A small multi-label image tagger, trained from scratch: num experts 8.
Rows from block 2 of a small multi-label image tagger, named by matrix and row number. Rows with one number belong to one neuron. Each number is 128 + 24 x the weight over its row's rms, rounded and kept within 0 to 255. All counts start at 0. After the name is the row's rms in percent of the matrix's.
After each neuron's rows are labels from the 100 images, of 14976, where the neuron reaches its highest value: "peak on" is the class under the peak. Only what is clearly more common there than usual is listed. The data: close-ups of made-up surfaces with and without defects. In brackets: how many of the 100.
# fc1: MLP up (model.blocks.2.mlp.fc1.weight, 768x192), inputs 96-191
# fc2: MLP down (model.blocks.2.mlp.fc2.weight, 192x768, transposed), outputs 96-191

fc1.222 091 [ 99 106 132 109 162 129  98  63 144 144  97 160 153 158  86 118 127 133 116 143 104 159 138 129 138 137 108 118  88 158 106  97 119 113 111 111 185 165  92 127 121 135 152  99 162 109 153 101 121 116 130 155 102 154 131  67 149 122 142 121 119 137 128  93 169 114 101 130 143 148 105 134 127  95 145 102 166 145 106  78 141 107 121 109 125 143 164  83 149 179 103 150 152 145 109 159]
fc2.222 090 [129 151 154 126 116 100 131 162 140 116 110 119 127 151 147 139 108 139  98  88 166 108 151 151 122 106 142 178 191 138 175 151 141 158 157 154 110  88 121 125 165  99 136 158 128 106 140 145 146 101 113 146 126 122 144 128 111 145  84 153 115  77 149 124 106  89 142 104 124 144 124 126 137 126  92 171  99 124 120 142 102 142 115 119 106 148 108 121 137 107 146  93  83 107  97 106]
peak on: bright spot (77)

fc1.623 084 [117 145 106 111 115 126 131 102 133 142 107 177 193 148 114 104 121 117 120 132 119 145 131  97 153 131  94  96  90 167 146 101  72 134 115 123 164 151 109 125 103 145 137 108 135 116 178 136 130 115  92 133 117 118 108  94 130 139 141  98 127 134 128  84 148 115 117 128 132 140 120 120 121 132 167 123 218 142 120  88 148 126 149 137 110 156 122 117 166 187 144 161 159 144 110 120]
fc2.623 060 [116 142 147 146  86  71 144 164 133  97 119 151 156 135 158 134 165 117 113  84 140 122 140 124 130 146 144 181 123 156 146 156 128 127 122 158 135 160 126 126 130 120 139 140 130 128 155 146 140 156  77 126 152 147 115 114 122 186  92 184 118  67 125 115 121  92 133 125  90 121 122 132 154 137 116 147 135 178  76 111 143 130  91 128 109 139 121 127 141 106 128 106  88 161 115  81]
peak on: hole (52)

fc1.682 096 [129 128 127 101 116  99 108 102 116 109 118 176 170 167  96 103 127 117 110 134 133 128 149 100 127 144  86 109  79 139  80 114 123 135  99 124 164 143 107 119 115 172 114  86 143 133 142 121 154 125 127 106 117 134 137 104 158 127 160 124 151 123  96  63 136  91 144 128 128 113 131 141  94  88 174 153 186 143 140  98 140 113 109 152 116 120 127 118 136 190  88 163 144 152 113 164]
fc2.682 083 [139 119 119 144  92 134 156 163 107 125 160 175 183 137 139 128 134 108 130  80 129 110 133  91 101 103 125 131 155 118 155 152 118 161 149 146 130 149 160 122 143 100 100 130 116 142  89 132 123 130 110 104 159 130 147 145 128 143 121 111 164 135 124  92  92 127 145 110 109 126 160 173  81 144 137 132 133 117 116  98 122 124  53 135 126 103 114 171 119 106 142 144  89 100 116  91]
peak on: bright spot (81)

fc1.267 086 [104 110 135 122 112 113 158 132 122 104 143 223 216 194  96  98 132 119 114 109 126 129 157  97 122  92  86 111 116 134 120 112 137 138  84 123 120 145 123 123 139 109 130 102 130 124 149 111 143 124 126  96 135 106 131 104 134 143 169 100 138 144 115  27 100 118 153 120 118 100 134 137  99 149 132 160 230 155 126 116 134 135 115 119 112 129 108 138 104 173 127 169 125 147 108 143]
fc2.267 084 [150 113 130 121 107 171 159 128 100  67 163 145 145 136 113 107 139 122 145 123 140  89 137  94 122 162 111 157 125 109 125 181 102 145 126  97 150 158 138 130 111 128 118 100 111 116 112 131 137 107 129  79 137  92 137 151 153 146 180  99 173 120 115 131 146 123 172 142  99  94 127 105  64 122 140 128 132 126 161 123 123 146 121 124 117 115 118 143  95 121  97 141 160 109  87 149]
peak on: hole (83)

fc1.129 089 [106 111 131 119 113 103 128 124 127 130 127 221 216 169  99  97 165 142 108  99 135 124 157 124 125 100  85 114 118 149 117  98 112 109  98 113 127 156 103 113 127 107 160 129 150 106 156 109 144 132 106 130 142 122 117  78 122 152 149 107 127 157 110  44 128 109 140 124 102 122 122 147 121 128 149 139 208 172 130  95 138 137 120 113 111 158 122 149 124 143 107 181 157 157 115 137]
fc2.129 088 [127 112 128  99 132 134 149 113  95  74 171 123 121 142 131 112 138 140 163 145 116  78 151 105 117 149 112 107 138 111 155 130 115 141 126 117 137 125 149  96 100 172  83 100 115 133  97 108 120  82 140  91 138  92 130 159 138 142 170  84 144 136 104 141 123 136 172 138 136  86 123  76  96 112 151 135 118 127 167 137 116 151 108 144 146 108  98 130 108 111 120 101 133 103 120 166]
peak on: hole (56)

fc1.248 108 [ 94 126 131  89 131 112 143 116 127 105 116 168 152 158 116  95 109 134 120 110 139  96 133 145 165  52  89 103 143 138 166 142 128 131 122 120  86 158 131 130 139  76  97 107 161 118 104 133 118 118 125  96  91 128 123 139 130 159 132 104 115 146 115  75 111  89 184 124 142 173 162 131  80 137 146 137 167 126 105 156 137 132 121 109 118 113  80 118 102 154 145 131  91 112 132 161]
fc2.248 102 [130  86 134 162 141 172 125 133 107 139 119 160 165 141 171 114 146  75 158 152 134 123 143 113  92 112 113  91 108 101 107 151 125 108  98 138 140 109 170 134 154 104  97 183 118 150  78 137 103 128 144 124 142 134 100 146 111 140 116 132 147 151 126 101  98 130 124 102 127 117 149  96 100 122 127 118 139 157 138 141 189 108  62 128 167 134 150 150 115 143 109 116 131 161 117 131]
peak on: bright spot (99)

fc1.586 094 [ 99 130 119 110  80 122 114 107 143 134 133 165 177 156 119 101 103 105 125 103 134 125 151  72 134 110  88 108 124 127 124 117 137  95 139 137 156 141 141 105  94 151  97 123 118 160 163 149 126 125 144 104 141 114 137 125 139 131 153  77 123 123 155  95 134 129 139  95 120 130 148 108 109 124 178 133 175 135 136  96 145 132 125 138 119 121 130 114 166 180 134 160 176  83  95 113]
fc2.586 075 [119 156 142  97 134  69 131 133 118 116 109 153 145 146 135 110 202 164 105 140 132 105 148 183 160 140 140 161 144 155 133 145 103 103 107 134 137 112 104 120  90 156 125 123 176  89 147 164 136 127  94 139 120 122  99 125 134 157 111 183 105  80  96 123 138  96 113 115 129 131  83 111 162  86 120 149 136 187 108 129 104 160 121 161 120 145 132  71 155 123  86  86 129 144 163 152]
peak on: hole (98)